From a checkpoint of a small CTC audio transcriber.
Training: muon at rate 0.0079, 7400 steps, batches of 64.
Rows from block 4, named by matrix and row number. Rows with one number belong to one channel. Each number is 500 + 25 x the weight over its row's rms, rounded and kept within 0 to 999. All counts start at 0. Numbers have three digits each. After the name is the row's rms in percent of the matrix's.
# convs0: first width-5 conv (model.blocks.4.convs.0.weight, 144x112x5), inputs 0-55, a 5 kernel for each
# convs1: second width-5 conv (model.blocks.4.convs.1.weight, 144x144x5, transposed), outputs 0-47, a 5 kernel for each
convs0.31 103:485513497524492485511511515536516543528485501446517529528502472500482485494502490520484483485492490525538436466464547532534487450512492521536540477469530512566504507407437540545549418441483534539452468462496508527497544497499494497490495486502514530476511529500474481477499502519516533484474454463500496488490511511510517475472486508498473508487507497473511495478529521490503506522501484503508502518511461468472457513537536513461441493532514520478474494490470512492518512493497479503531504513513513513495526494462514533548517481492495501517508520542525477472519476476470503479484474485503507458496520484512492471474507515497535494490490494508464496492502507519524507510508488536501534508482557474523489521531527462474474544521488500484477488465501489506502481490472464523529486471496507473495495507497551548512541511510497506507508496458472
convs0.32 105:518505483486508527544476493505512493524535527535515493502494556525490529511530515450478456473465489526529482512514452468496509505514536547538476489476488548535561525513520497510495540552551503462460457533502522478543520514513509529507471497453472480481510475452497492496527491472510524516503490492494531520516495516528502498459490550509514482495478484494484491534503489530451484502492470478505498514496519522524496508494531528477490480463522508463482505512510496488501517495502531491490529495523452485498519501543502528489509513506469479476464474495495528464481549542530505479479524474514528501490478516481482505467521502506510498556528455461473492512492501487521498475474504495497474474511524587513510545492506502497492474474468490549503499503474480478504507486498495502499501509508502488509519493486485505513470480509523501521519496522508
convs0.33 103:510478520504498511528493511532544517493486458524502499490481513516497462474523496515501471478498488477496496503541517507487547518484479521486467464459495494498465464526515464451470517512480483495485526537505513519508473497563470521472500496539522462512486519521500479453480481469522525544525515511505471503465495522513460457462489488495517497513482499472475472487491491511517474504513506495516521518488483544532534476516521552560545527432479509514536504550506484508499513494493445499479482476482461467498498504492522499500506490480515522525541492526520501485483469514514456479538474532500501488466549509496524481500489515509496511524528492498522499511434500494565550526473411549516496513549509495508483528502491505504534489478494496483492457499486475453449459495557512492498491463508499518509502529514499494534511490484479481513540542521474
convs0.34 107:520486514509475467499527505501468502494487468511461488481487514541528462447506479506451486484477478490484469456490504558536483501489505581529512464432508503508522520431437468521553487492486503518505513511556557500506515505511494496487496502485531504554524507513470505526483502494475474510492489496498565509522468468565512484484467498501512511549500507503486516487503532479490507514522500506506498515537526475501505524525453492516509515510487497495471503479478506530524481500497515502511507521495467488470495505477479509530452478492505473510485480485482474493523515531533469506502497536479516515456471468483515507553488500486498509568522537444433465496508484490562511516481461494514526510494507513501521490514516486482480550509474492488516510497488468517523523480507480484500471461496507490512543533506496501481526516495496480550484488499474
convs0.35 091:522492494453475513511480458431535505444477489539508506476502465474526513484497509549529518530495468513510497474489466445507526534524512528487485508508541501472479449485461524510500501504502500481483462479457462512482502499524517521516494500478457500489481495474490485488485499513511527513499504495513509485496484468520482461500501461489527513507497502505513514504506500520473528493488497490572515475461508479495526572524496523520495458501482481492494512497484465489500498509515502465518448499506488524479474492525485470558467506521539522485521501511524565489504527521525497491477502485485548548541528497498501505516487491495531467482449502478503487497537498473546487441502486522508520500541558547471494508483537462512517485525495496487511463477483512539559511499536530507504486490514523530493490515503488475530526513513489479526501486505457
convs0.36 093:486452484484485516472482496480518525555512533488507510514502488500483493535491486517502503531530522540519514495502505520472490474476463502479514506476546528521492510482496492529535511497509502466518511492482482513497536490455496475470502485506504489495468486517499523504511492480477484487479489513521502522503478497497495488512470485471504494508487538527496530492479475540511500512495472515506454464482502530495514510511532500558533551474481499550558502485491471497522526523520507503489507497512509491507504495542536504546486476498493475514548506485482456489483490539555513522495487474502507533544553540511495476507467520556591566474536558571531483515535496540488468476477507535499523506465438484518514481510514497529556518477483526554518516541519523509494494526501486494489489508457449517492445504504512541492510501481493492483516526541528
convs0.37 100:494522527520504503531529506489463479501540536472477473511486503534511489483488495487529560473461475449468515544520495465495511510519506458466441478473535491489518493428460471468476530489510499499482479482494485480508496510499484515501516502489509500503496530524498511540552495498492512446466486481491468495525502509499485501512499471516505533529501508492508501492501477464503525526530466432532524504481470514514494499498547530531493483503515495514531533538541566518480480528520505466500458485482504505502495498530433436482446495495521490492500429459538529506509500512529493455489464493493496493474488433483471457491500479463498520468513491480498472509524510499508539494529513489467501517529480472489522502510513507482511479483504503542479506485476470452470473477476506537525506508466483477479480483525501503530504501492517517535533515496488
convs0.38 102:483488461488502547518478484497477492496517542511523536492525524489476459468510533526503521492493496492503522512539535501538546520489429487477517513524515531508513471503511542521505494522489515546499488511480509510497464492488490480491493482468492541528485512531496466443508509527476447500491527522519484495495494478529537518507490537546496455467494508479510498518542489464490458498487520555516525519510475469497502489501509492453491492524544516482432472464481502493517485491486482493511540524531526520495494444483512518505502513514498498504525511517505522525559506456472503527477501490568537516502472528502493489498507533509480511486552506495481488472488517513510485496504547505516506463476498518495500484521487481485476483478471514503517491470476490490528483471501501530485530529505506491481453538554494477464478486499489485441468425523569
convs0.39 108:491506498492482505511471477476480522545525515508525523512531515481503504498518499490469478472475490513471480482504499502535505470498524465470510527522521539495479498461490475519505525527501500524509495510496473513461492510505515535496490488448471496507522486516533506490521537509483524497475508528548478512517492494573529505440438575492468464489501481473488498517491490478513522484506511456513497532492480504511472511503501485500504509467533495497506412484489516527494514530507482501553520483490527527530486494498489430435501498495473475472520499497513491500490494518490517490496461461522495513499528476494500470487502534496513559513442498517496458499507539550472524514546535520510476458443478484546514525478495484497500492517512515533485499493503524519520487472467530495496496506519494478508469488497503465518493511528503513553507468500437
convs0.40 103:513479487506478501496545500489502541550519512457474476516445468454493476548481493481517514492484486454461492503506495489528492525482492497502489479526527502462473446469457457484509479478537537488513538503485492441412421540529479498487472488525521486496464466465501490489533522522503525547516452512472509493521501514480476466518565441460521495483531481467446512504496507474481519523501461453559492505515496475487512469500539478500452472512503519475470495490495445525504503493492502498487509492494575483516494526467480480456464473461500471489472436467508505483457548545507458506486516509530507521480471480492515501505491497512486507514496506484517472492486543526540518495547468495458506553528481517490554521491475475445438504475499487511496463462482488461456486470493503486489474497519509516523499474457479535518519522495485480496468512472485
convs0.41 102:513534502487491543524523473488538526531490462528534480502475495484517534532537496483508479524512513472482551518497485465524496485498498486474493525495521505501485525558550528484463485494521517498533502489469448572537472459522524508510492472487504477499497504466478500497470499525539505447478522544527497509508493445489491492498492473468497496460487494514511508503481508521501531528555519482489500493524522479484477489513544526516515454556564512506471507497505468472514486469525509498468481519505506487521501516493517489472452535525486505515592593511467492460450481462512463475509501525467475496517511506465499497495533499514493504484476496540479468504494504530510502472472500545529496471483541535495476526466471512514525543541499532484500494521557541473460502488458562531501468482481503474519510533533491527546517529503516518534553508472513
convs0.42 101:503497504493476482491488507517503500523492525484493481514514491498530483480524508442457492532498491475483517489490529493484527514486486517560498486494488521470521502535504474476471516482467480518495491505488515532459475483572501523502491490512458468455479463524513543510492520520511533505482518509521495507493502473466486474538549487522487509536508516516504489476496489486544494494535492452498528509513517493531522516466429467486506501428454497544588465534517491499500514513512474484465465493464529523490506494490505506515545512524494465480522507470534506445488511519519472525532477499491507516516478468479560532524514508467456481517464499481495484484474482488517502487468450472517492580543526498509486495510493499479504527490497518500476518500520549437520519529544521512500516499484526484482523514518503503515506492482502493523474493472430
convs0.43 105:507510505492498519526482480493411469503498529539516488486495470508532539524499497506506513434464490524531574528486462447453464483476516469517518491515516492543506520504518526479463556559561512503506483461522533496552523482492498497488470494547505500479476441489511491520477486508506518489489503490504516501476473462506522481483520502499519492510503500506487462425485486466510487498468482467517518523541523500507504515510474503486471502579527500443467507507520519524495496491496484488509502489515497521518472493513520494498472484478506497516510494487468503500530520487501481502494521542464483484556550436497524504530479520490468483505543502487449469496498489506447483546555575524533513485510521523519499492509519511480462448500519517517543518481469468488513542493483515500465467468536476492502502511525542513519485523537532528483514509508508
convs0.44 102:485492490492485477515514514524483526494457474554493490472511490538510489457499488442504486451468482519536478523524475501452499481479506523481485472501521504578561551510493524489467479490495506499478461450493496560496436576490510528509502501503552524510455509504488485488455518480474497475518522501477500475488495503509509478497475515536529492536528495503472503471503473498514492480491472478499509475511498490495534529476411497524495534485483504517525469489473491447486482505532540545501529511533496517507508501512471581570490509511512487488513479502473553492471489462518499510452519490477490493497503499505530523483499498497500524419508445529481483526514504513473502513503467541470532553539516489477533519470472502502540497501495469511474511518503458525481479471546496474517532528479507467467486500514475512526478494518535537439465475444506
convs0.45 105:459497491510474543520450433436530497525472498553493498485453524534553514450498507496477472542525514504488482499514532500485469514510497517465501523539485476534589523476505523511531480466499526523432498512500494494574519489492486512541498484486500498521478501537533520510474509517529496494473506529526528531513473464522527511477503505530534509491478481504494505452495523529512505476469504522485496469500481538521509492455564483445477468430461491553575494491508514499509490493479483534514513502480474486509537529385461560552491474475519499488526494517536489480484502496507544501483451492487495501477488506494482479478450463466462536508495507489492502516534483494527480490494514503518520506475534550471484502445461487522493473502513488515469472519512512549509490472482486504476503498463468496498498506527459497510498512475499503523481449488537
convs0.46 089:508499522528490462484490458462491478487499492474495473470513519540530509535536534515525481510486485489501493511500456488530512498510523519523510490507506501503506503461477511491493502481507530534468457438456482464506528480484472475497503520465475474466440520502486460461508480510490472500490520510515499495519509503462472491496479516505502523473517530537538537530524529510498541530564551522550540544507526448508499542530542539504510492497475470498463475488483501525518531520527533527477511498453506497512529544501516456511518498520478488495468474469475473525499506497474493517466464497538544516524526479492477450474540523502494510482516502507482489475469490484494472484470484517491505490504542564532517514496510510507505515527523519491468533532512495541536528512535513519506500475469478503490520504506529495458476483497480497526495502510506
convs0.47 096:470505494477478481469505499480505525508483513509533487505508524451478491474525477480525542487467506500505505473469482515543454480534452532542502496472479497473515497499504471508489533504500458512482493470483446475517499426535553512531500492506446480478495552524517476472532501503502471486505509491509528480495527525506461475493466519499484492506484505526508519581543494461477478504525494518479481463504525544506503491487484480503519458475520519502500472480466481541509494490515504551519538530514468526509461526479589488469474469481487518533435517484512502502505478483520520478491500462566532507477472491465482489493525471495502501523476494501517506512514527507521527499476447514499483474461502555485501473511494481500518467481537518491497482484502533525516490493521456512524529521518512533511503521499496490454445505493476483481466489508554
convs0.48 097:524537540555559580502473540485490488504497504461462530484485504498506496499518508493504541516515501496498513497470473478460486508526504531525484473490519526508497501491479475500488533513530492478505484484498505541504488512483463466435501481478510504490480502535541523511483492503510484458501511511508512488478507508506474490518515495509516495546485477431443483475482533474493484476485509507496462468476498501539506502523583512484472463529505478506553465497508498484540472467518538494495485483486461494472477449492519553502494507485493516524505460443511503496496486513496531515504465511512489527501496467516484514553495472512522519517488464501511493467500484470497500549480511572547496511504529551488507485503488496484479517506519528537528507486502521485483513463417481466497524517486481506498506505524516538540487481498508481545534475445454
convs0.49 099:464462490460460485471488554520508494491478465506490502524522491469508515464532529497468504525522500478468487480509459488518494489479490448479513535546547486460508518508486516535517468482513504506496488512542498487530487511513479516527508533459513550531453542502473473480490484506494507483475481466472515511513470473495492504511499541508478505475557529519540546529477480527532501539521526509498476486502491517509504485503482501487498481470499506522541471490503499531506510523509516442536506489525530486511523484534532522508529523503502492493565481480464496488479544518481523518518528504521475493460482531505486516491522535531492498595477486417466474513524503520491493497486515533534501478500481505494516501494495538520509508484452464476531511515497523414464536538529514504495509501516483495487484499520517513521467512511524524493502518528513
convs0.50 100:503501502494466483449484486513487490505460475471492486482492524556542550568532490498490486465494493511529488479491491512548531530532518493487505466461506505532486450471460476487509507482488509494456468481511497521490548526508495487473473517441470473487482515530482482515524503545495526524536464490464486505491501486465469457464443493511474485475507503496520498498517509505509530525492501515519534474490512471468494481445476492475490497490479460485465497501520476510512488521516487499449523519523516546556537552510562522501504523521520509514515519503465476511470478503450509531477516533518483479494485542550516504476503500470479508519504511515473533516494462501495481482477523481479464472463505497507508480497470450458469542548566507495502508491496479485480475499511531517496492481488518493507534471484505539487477490509512519556527485531488
convs0.51 106:480492485523531527475516519514506516468501485518518482505475520496497478489487473492527529444475483506543546523468492507562526489509515515524481495482474524500496479544522517504521501512492500507485479503488539462533499478506506498507478479486487469475492505497515524505495512481492485479500507528550516503484475494475503540534551493519499494542460471500504531477479503479467539512477520522504521491474499528520533501460501508533536537502519501494488490499490473500486483493520526476518516521471512511499488521469537520529478535536509495499484531516511508522496504513514503476525499498444450493528573483510502501489555495516504475488495527521541509494497482511550534512489416462542475503517514582540484493500488510516509430466504521532477510523523528503490490487553549514507472479465497498511486464527494500479516529525512496525522478533509
convs0.52 092:474507496548526478485475471539476482490526493532501521544523510555527536522485497499538507484474476477493544509491473438513544517500502467454487475497503498573529537490499466482493508459481498494500489515524522434517496453469490507500506521503520524527510477478510516474487498506504501469506547494496511514500493519478484475473474488499500553500485517541499475481473477508523488498519524528523556521480497483481494498504470460507490492491473471482492493512500474486532524513501504485483502487501507466512455461466553529462467480508555515476525504532494539462466509507520533487472483476498504502515519475528494512510519464483479461480492486534509489493496473491494492503522504538519503529572452499472486510473482515542508456477502493459507513507494490496483468470466558556566561505485472487516480486473480472518528551520485485470510433526569
convs0.53 092:526483480502487478539491516481517513529523519460502510497490496499555545516508502508504520532545511548535542485500530486474526482467481519513507513509490479450436535504525526532516498518504533471497550518515491520471487518502495496491495477514523496476472518526490503478492487546524502494491489478517523532555525508515539486484477501485478503477452477511513507473520536520517488459470461486488487503495482501505496504501492504473519511515501491460475508516498482483509525501539526482519509472494518499485447491467414432562548483489469498504509462491475504481480472492472492552492488500508513540569558490497527518494480500499465501503501478492500536496491477496532499521489521467495514510519582512442455504492519499510474512515533527494505486503492511466516513512506489468484475481472465465544512546510505469527505526507464487511523486443481
convs0.54 105:497510498482464478478452471466496485512494491527535514531528498518534530515496479472477466492497487475480535493492498494469515514510457509519521515497483530467477483469466490476475501496497495489513507486473488503488506494526509513507510490516512498498515509515505487493537542536520502474490498495482502504487487505487520541549569537504454452476477498489496476541564521573555544479511516505520515517525481483490497473501476469475460480511516504518524506490497483483487484493477457518527531522527487512521499471468487470462428534523526511510518516532531517480507506513509501525495497489494513523526537514523518498472456488470474469464462470466485485501492470482499494477481455481477488495520515486496478483519531523514498467478473468456454475495480481475479457468462493481495503502523516529533517506528522512549505502512522498513494536513468
convs0.55 102:556546542543532531488486483481520518527515525511493499506503538542542523540544521506505522505489476456475512499523511502475464478459451473466454449474509519512545509538516526534519465488493492455452462485485473515504521493493501473491505501542541522509516496501486503504502496513510497508497522537524499487483487478455470478448411537534510516541507491491508528497469465522489499513495509518481474478510505491490507508523529513495472447508504517510491472455477473453515501498485484516523520503508487477479495502506476456511448490490483495502545499487535512502495497488497486474473448451495500500483493524496481508491527509519481465525522512512512543526521495512513504505498489519513541521488513500518548522517492475493509501481496504504507497482505525519503499502479499467473510506481466485483499490529568535537497519528517518496549539566498
convs0.56 105:520501503479461478496518451454505488527493488500505495513469513495500511483523531505490500530492493503494523552516509505547534490469458488472515495472481511488479502508491509497515480496475503487525504502506533487516447472489500499490491486505497481460476502500503478440492529485476506492498513492462507487509509514496486493490507521502498482460527505521501448522505498474485493531519453603510506519490502517469498461466494510489481497469483506473490499462486478450498489505471482493489501477515493522518488421537503507487560505465524501476489489461480458486486494529498510462496466451545543511484475530520482488459512527520501495522473531480483448489491504484483496507501517502491505482451470467481460476492487494481448514498523474495454470486487478502495495482457523490507486498536510501484511533526511462480525517506494495466536512427753
convs0.57 105:503507502501512446523496545544491465494507481505488482476485463471491521528488494492535494506503496489486444470502486530503496511469465542523533500489538522487462520405411493541576444459545550551487490482483502439516455525491492487488497501503525524529507523540507487451497517501506519535503487478466527498482493479548509480468476530495506467469507488515503526511510468485493503481507501494525465487524519426464500490499464467491501469523490460475513485476480494485485511480499513465510548523522495504508462522440455528467520539515496504504483496534497472533466503491486523516476481486562540490473432523502490482481492445527522495539552538493479457472509534547452496524532488519521533507514446497481492464506488465491465530516490456457517530503490496507491524500479516491475512507475503533507511484531513504538477466492509494513526510506499
convs1.31 092:479512511495512479447489550525453459499470467504503491464496491472446462513527522508492498473496487445458501493486468452494463471498520478455483515506442453474485513500488502510548567538487489438522481495498484440488501515521502514456456480465462495487507510489491481481502491479510479497495499487459500458474480501506506523489482488522527475484455506526518514531503493476511466488506518482516489469500529462477519499510492494497484496512497494512505513505501505504544536585545514480475468491481532525547523494485527529486479478501551547533461519486465471473473538525528496525555485499508485501525518493488467507510487519496476497460465461469534476470490497506492509528524487485483459483524467491499526543506513481470508
convs1.32 097:484494518502466483495479517525493491516474460496470448457491469469479484513495471495496499510518511481470499484500486441476492497481482488519486486503491485472509523533511517522504475477455483517515516512492499490527521497478540504504509484486542525520504548495497458453474505522537504467481502499521532520512507530471506476503522428531557516505499559581532499505501490500500517478497476512514548518540554477528481501525454497513482470455512525507523493523544522505510504513480469508491494498521539511507498497491492480518529522515489519524511486489487486489529501496540456505513508466500483484483495440491492475499489507472507512460499515484489530519479495514530513488471478456480497478465536476468480497545521514499497
convs1.33 093:478491481503523488484468499464480491500484527514525476496510484470460456490484490491476502488516513489491523546524538498512539532511503495522522522520539542496506508474490513538506499534563527460486466503506514511495503479493506538516459430517503492473494542508503509504483472484507505540519483478468464485506524512510506474511536543554502517547439454514506470484467503508521509510509499501519517514498507532487450487493533501466498482442463456521516534510485480497480526527503553467506489499476531512489510487504464516503496471463480477519526512527510481491506502505485474521491534503495455484538548495513481518540541536507516490517530557524491536506508493493518519545513496498510508486489527484453451465489480507535498
convs1.34 111:480522555539547520519513502497518527517489488495496493480464490472449454455517535511544537499502495464490532526484498432514512504596566515499514489516508502500482495479523522528511520527489486460497512509501471499529537550479519528505503486467468500535544481488517510513505509473479483480519517504444499485464489507488480500521552526571548528520526523475487482469477502526519538554537517496547481551544555491485492478485523491494490480478466470461501516483497498498545484490508516519537523528525558512506485496503499527491483489489485510541498472492448462489490514534534479513481490502523506498531520517469500518510480489506501506469474501513508528502511506501525492486503491490512500517480526508484469495496525472497532
convs1.35 076:489500506492493513512526508539480487504513485522529532512514532485528513496541509491495505503512521488484532519497504507487526520495500496521529493500409437463464459482486458452463512527499461424493482493472477461468482503480524504487513510529504503505530472466470482497464453496512476503516523494471505491511502461466483482503470464472523531540501482471517438480511502499479508482504511490503475499537520507541555544541531487485481499464507512522512507535540525531521510501470436528523477482506556536488501482497492529490474529503476464477509495499485496474492530531526506503497513516490510510499500548506533505466470494489501499519494502496479506498498499496533529513503498504520495482490470513522519449530543477500524
convs1.36 087:518503508508517472459447466472480500484454438503480514506495538529507486493479466531513504515515520522514509536516504510526490488476454502500477481504490507508520514503486492502492510495508491507503498497482472470494536541532475489471514507514518506503495538526481480461495475472531550509499515487470534516516539531490503512520581495500508480500496487494450458426460502508499467484455463435521474479494512502502523522532485463506517516489481482456471492493502500494492515491444435471464474481488527538546520513478457492484539531533538518480548531487466496496487486462465478494513504512504517494503504509498466466484511479501481492496478487520558458495494473464448473482501506495509490504474505496493516535526571545498486
convs1.37 094:515500517517481461494498489481525508497503505536535523534530501503535539509453488497493529485501525515525489491512514495477524546499484490520518508487519494507525515488484476483493499490495518542477482473465501476512512480466510517487502510547515493472490474510511539520504490482481504514510497499514446465474485523499479465479494530506499531488532501487480448479480498501536505503491499507481508545510503459443464463464529510501491491514535521513494500497465468454463482486507523526505506525517516513515518528479470493502438540548511491476511509507503513511514484495501550475467469475497498513523488503499473471478524504519501493506477465498498498511501476480521530535524552497516509487474496506507482454477471463481514
convs1.38 095:480484495532518519507515522534490509518519524474503477498514461472498528507558527518544519494503525504481524522486511511495502506486489476504522538531494451459455476462498503506550473474486533538496511514507568515492506493509489495483491483580542515505493494497494478481480492497498476550511481529507566566531510511485496516564566528496513519480507526496473492503506461476464529512530524511506493525502521450489503501488537479480476479506513494480476514504465452486494510507531530486493494498454477478517533518483483542521515513522485497501488461473486495513476461468505505549523509484482499482508528512517540524505478477467473514492466478491516500518526527526483484503511503531520520495451488498504487486501498500513519
convs1.39 090:439436478522549491474454500498478515517528546491511507477511503472429442440490508510520508488507497498446544526464472501477488514504480471514516530585497511516499460490503529514500483542544520529505502511467447509451500454488460482492529513495515507506478534496515500508476460483514528479482470487454534522506527526519526489472545481493460522504508469522489495497510522514529532542529503517490475547495489503521533542550478512460476530532518522519506473491498468462481480492488518517485471503567521508516479436492507518490450518503516488499506514476457443484494527534513489497496480472481512500514506481449470480488515497506491499442454470509541557503514498492532474490496485510480473491475528504498487505521493500510540
convs1.40 105:507497476467463493502532522461488538499534515540516534494483448471459496514469448434494486516488529517563508481483475445510492503508504496512488499541491495465481473479489469500501528456470491477504529498505478490488505472526480473472512551451435442469514520521536522533471476513505530489496498480493468488517532539528498452433453511477509558539507502483485527468480506543544511482473461461527505500528533507510520488472491512524497508487499484508523501505506495510529503504511496495491495531513520497493492512500511487500493483483486516532493512467493436478515516476496526569496477482507491484531523484462462475499483491490460482497497519506471505502524549560506467496506538490486477473467508501497527533461472434471490
convs1.41 098:534524512493521520508504517517435479492485486529529511492514464454483536520508521506519520478496486468482529523511476489502495502525514519500520539521536528521517508517527485523498517506510505483474488494497478470520468485470516503520499436513514497492481471496489518506498486505509498511512503526501494483482486509524472476495515465499498529511563541532531486503496518514520555546554513536520461489495486511504487507473516466476466471585487466478434519505492509504491466489502518498504474508484509559509518495535509468477524494490509489478479452535482476516541546510501509514507503504481472464476461518523523504472495509486521508498515510519546526511485500485480495524493506484519549520528495477481515526487449481473498
convs1.42 080:491503531515476475490497479488550515512470434537519554524494467497488478491488456517531493482478465443463554510519474462564552520509506474473485522486510503511492489484492474491457543520510501511539553524513482475481500517480483487512514506481517522506498544547511499514500513493522544470509517537504484484478492479509462469468482479470484503508530503489487490487493498526525481501496499534480480507526524462498515511491457503508534496445464488508487489512514477473457482473492482490509492483515532498485497494496492504484500493478470537543531500510484480479500486502551511493506491511554511484504504474459513549518494511499517525505482497501463566537513511522525533517531489512473516519501519479463470503516532510497489
convs1.43 116:489519497466480506485479505527490490496476483483490483492534508499454467493478500521524483469476490470474505508498477493471486471502513490496478486511534501488511504523531499499482542498476488498509481475460462483489500472513481503528513510566548541502498511514510522515468473504515489492484489508523485504520521502482494478485535546493507487483532550512498497525506492494503519501479473461500522471513512502517477486477476504485488500473477490529530465489475501522490502518537534506504474492539475489471496487494509526523507528487490478510487497519482491525534530516561468482487470469507517477482493490473472503484495487462525519503509541536511484482487507521548503492491473493550583505491569531483479490486500523541562
convs1.44 100:525480502532542488521510492482500447485521476483501471492470484519487534509456429518494508522470470465507489553487492494535487481469502465494476479509493459470492464532495524496466495505548505501462473499488504479449473468508490508520524501519503519528499481488481486494459531488525498503502488518504496515486467484467518523518446566486493494508479483497549535524494517523522499479487501540465496453496496518532530523518573518481483445512512519564512485515533522520510488481512473463483509543544477496500510493512487509496495494487525506490475475508510505467487531514488491495478513504505515517510461507503508491454503539478476479528492509489468501511476475493492520516509531506500503514522524495504526511476527533486507
convs1.45 124:548521480491528493475480481509493476477491478473478482508530447448475479469497502515490497494493503470447513499508519520502471474517524466472491480505517511510492457514486491498487536574548501480486502503455489500496517471498535544490473471501501494496495466444494509495533528483504484506517503485456513526507533545483496459499460477489492509509456521531532521488462506506496541466483473459431468460492488461478495513509522501517509482517504483502537510487477517513505490476489513498494509530496524490488485551548491479504517502489520508487474461440476457487503512529481471536484523503448462471475475481477502519449491476457514476559508488484543514512487493495478465492500534474475505473495525497498502485558562477454472
convs1.46 085:474466453471496523504487504520448461459462473512493493494502511493485496480532496449492479519493477473528467485474482451487487505522520465466502490484489510498503492490481484468466484501497477484510499500511511498510497512492493512529559526504499498493480497468458479459467503508500501510489476467466546540532519521476468476489511503502491481479486508555545520451462468481505477462441434447508503501500488513520514513512515490495514519465475508497485521529517517509480493485479470497510490476485487496483472468508501473449427481453458460464495507494485505495506517514504491488497512574512507503518548479510519510501463454477501492495484480464467533509506520521518526531516507509491494484476470480483487477509472482491478
convs1.47 085:474516511510511552532497505515540544496527516473489489467482498499460527563514489484508463478524533504498486499524498480485507486494519469460480484497462496473480500484512535503494460490485469513517498475489546462477462494497509532509506505513481496523511482517506494487474454474462498469471505482417578580544530500544542508491522485481485478476465441491496503563508507503491517505523527514518479516530533492493496499502472473506490516517503505512533493500480474493570525470475519543530495492483501501508493489492531496506487527536504465465476499472432451484484484476461458473470485504493480454476479495488500481466529512478501492501505485479485557506486496499488480475499520464477498486478513495504499487524516507479484
convs1.48 084:551537534494492536492481500530496489472486480462503517515474485506514493468479525504532577482504497538493520534528530506501481492502484464454478488503496478501490515508506478514531532499490471456520519493501487508488509482511488526494504488509528507503491470480479500494504490522535517498506479474478510502474480495452427440455461506518486497465503526520528550489485471488509513501502491516552533530492481504505490485475524535537534548461480498487513530537519480525497514500528552492508468475517525537557537556513501486502497511495465464487497485516490520470491497508540497503505529535509496519498468465503472491541481496491527520475505509477503472459472478492484486498528527471490505472458503492483497482470443411444488
convs1.49 106:538542510514510524502487522500498471465486519500512501508502485511508499487531494448499520511503506504472476468489530497513503510500509502535475468507533495505496501468449479506467490504518492493494520536493465498503495496540484476470479479572513493451480499469478506473516481499484524530544504486453501519507513527520511513499518484473518522524443525524509527494510535516499528518507490506508483483511558594573548500470516491487496471512498489502501506494500491497518523513509495488513511524483455479497501515495503495501449497481499513478569513487481464510492504518508484508471475515526522483515520537476521497488516478502524535565483492509516486473461501487538538517474508503536513497488540501458501535476508521504478
convs1.50 097:464473502485480510509500488501480485490489462464471467480463532487490470504541544529500503477489497501518491489492499519505508512501495455449483458469519493501488525501512503495491496489490497477513500493493500505501472513529466486491490507502487494466443539503546535514477488477490475518508505478453523503500504480529504478496524510517492484483462468494513474535514510506517535542535497533528502508503505514505492505494515502482507476492502497503498488515548567572507488461434396514528527501506464496517493502526526510497472477506503533550470523509510515420421427431437472501548538488562552524527473463471460500490514535512501510459453494517481461447474475481528496488483506526494514527505482502513506512487516492478451
convs1.51 122:485477532513489519527490510534479508498469454495496482512481477455489524519508511502520527505509514521491487517499505488477504500499479493518522471480544536491495523492481489495506515508464491506510490482498521498494481489500488498509479465457484488480514464496498533538499510505487498525517508505479527472481487486511551497507517482464500532528476467474542532514480499498540521528512493504514479483504532476517527508493489504496473478563483481496509519519507455495546563539502512493483485524543500512488485471478493486504479465473489502488467493476486509493531512499534506537526550537537520519518517525495498486478510497517560518474501528535520516512481467468547558497483490493535547504479489498485468508531521459514506
convs1.52 090:443466452461482470490491521505517514500487477546522497498490472513495511503494471450505517454463485496507514512504547526488499515462449487482495491455458459468498501480499533531583475516528517488449456481498521447449431425423513460477542522520492487495516518481469495480499506491515532538505484449499434435443481519537518521480515506504521493457489479457479500489496463488515532504504483473535530506480491494487469467480515519513514497512512507523516494490484476481528501491503505497475476473489514497478489476524503510520533470470502527502500510534503496454466466465480509478478478475489512545536531504515495486503477452465442441522488481490485532503479489497510503477487512499495493515496524495474491491467460455466480
convs1.53 101:512510485485461490477466486493483500513526499462441478500495487526591478440498532504532512517493519518525523511523514503484485460459496484471519505473506479486465450502497483488496463537533520475503494456478467512495484473487530494506518484511524521501476507492505515487491465500523543491479481476500533516517484520502509477470462511482481484465515488549519462509503466471476482509486501469520513443482492460462457516499473475468460474538492493499523504520517505505468482490470491461450484497469472478487517483515521544545509529516502515502500477489480494486476491493493508509544518512538522509501509492536499522494464492508454476502465479466535487492489508526479482496487478485496489505464522491453471490468529516508512
convs1.54 094:517506475474484561539557548550523553539518491527526538522504532512475483475477470475472466512504504506507508499510517546493493519536544488509519506513414462467472463508497496496494478495514502511489514521513504490496505521512480518508482502546552532552529517501527515525496506502495497488508507513498494485482481489536522519516486522523502481502490488493523553538507501509496477506488505519537529507504479526514535570575511519504482483494495477463457530517493517526518515512511475482482456482480484503520508486537519499487495476477501511489486517508495494482506508507512513469507481475486488484480493500491473498512505502473473488502523512500490487535542519497504485483509498484476513519555505513518498522507523528505497
convs1.55 110:481489511526521531521530530532473523518498480537526524521538510501488512495458463477489492479478487486493485487498497513513492509509518520518516496501504495499530532555531536512527522507489504504514508512501510474462465499522539533482477490495527526496465482512501520517490498495493490486467478476468513493496474478483479469475460532508499487479488481500495506462461437426453487482509518507509502496476482464485517528529564512478491494544540530512488532532533525544523525525533534487497511513484473454459451452471462487521557486486485499499484483473474466522524501471468484488475486476514501511515526477488519508513532548524489493489515518522539435434441448440458481515527515529534550572556518507504494506432475482477494
convs1.56 129:504516495486478518514510510488467507508528488491502533475458462516510517509523483464506523516469506472457460456480500492484502575457503504485463472460450489501519488462477505542529515533477506542465462489511667479485502481487519507512506484525515478482488510495518464451510505477495532488455540562437475491523523475516506477504528515477484482500513522528496508506473502500456547500521524523474520487479491502504515513501488470495477521501486473474479527490518499509510488488508532538499482478420500514497501452499479490458574477483485501476474520517506494518504523526515520511524539505495493475531481469525505508463524501520490556485475474530502493520510529501497488502496497471513543500472523483484499503539522485521522
convs1.57 114:492517540513523480466480490464494502502519494549544530526506467483494516487506513465484507507485485475454483480443479505462491490516505457478503518502464453492489494456468478493530532522480507511528527494535486489534527520486500487482527557499503518510497553550517508491507501508493510493504507505494498482505497491508514494515523477492484486542477472441474486498493443482569518508494475472536495495533549441484511505527529496498479480469472538559542532548505471469535512497480467486485465514478473501514498505494470487481495489520506496515509500502485450471477483499542503509507543482467492474505533470443506493521556512521516485481458498478493470492484485495538525505501473480527543522491474496500518546532518508478474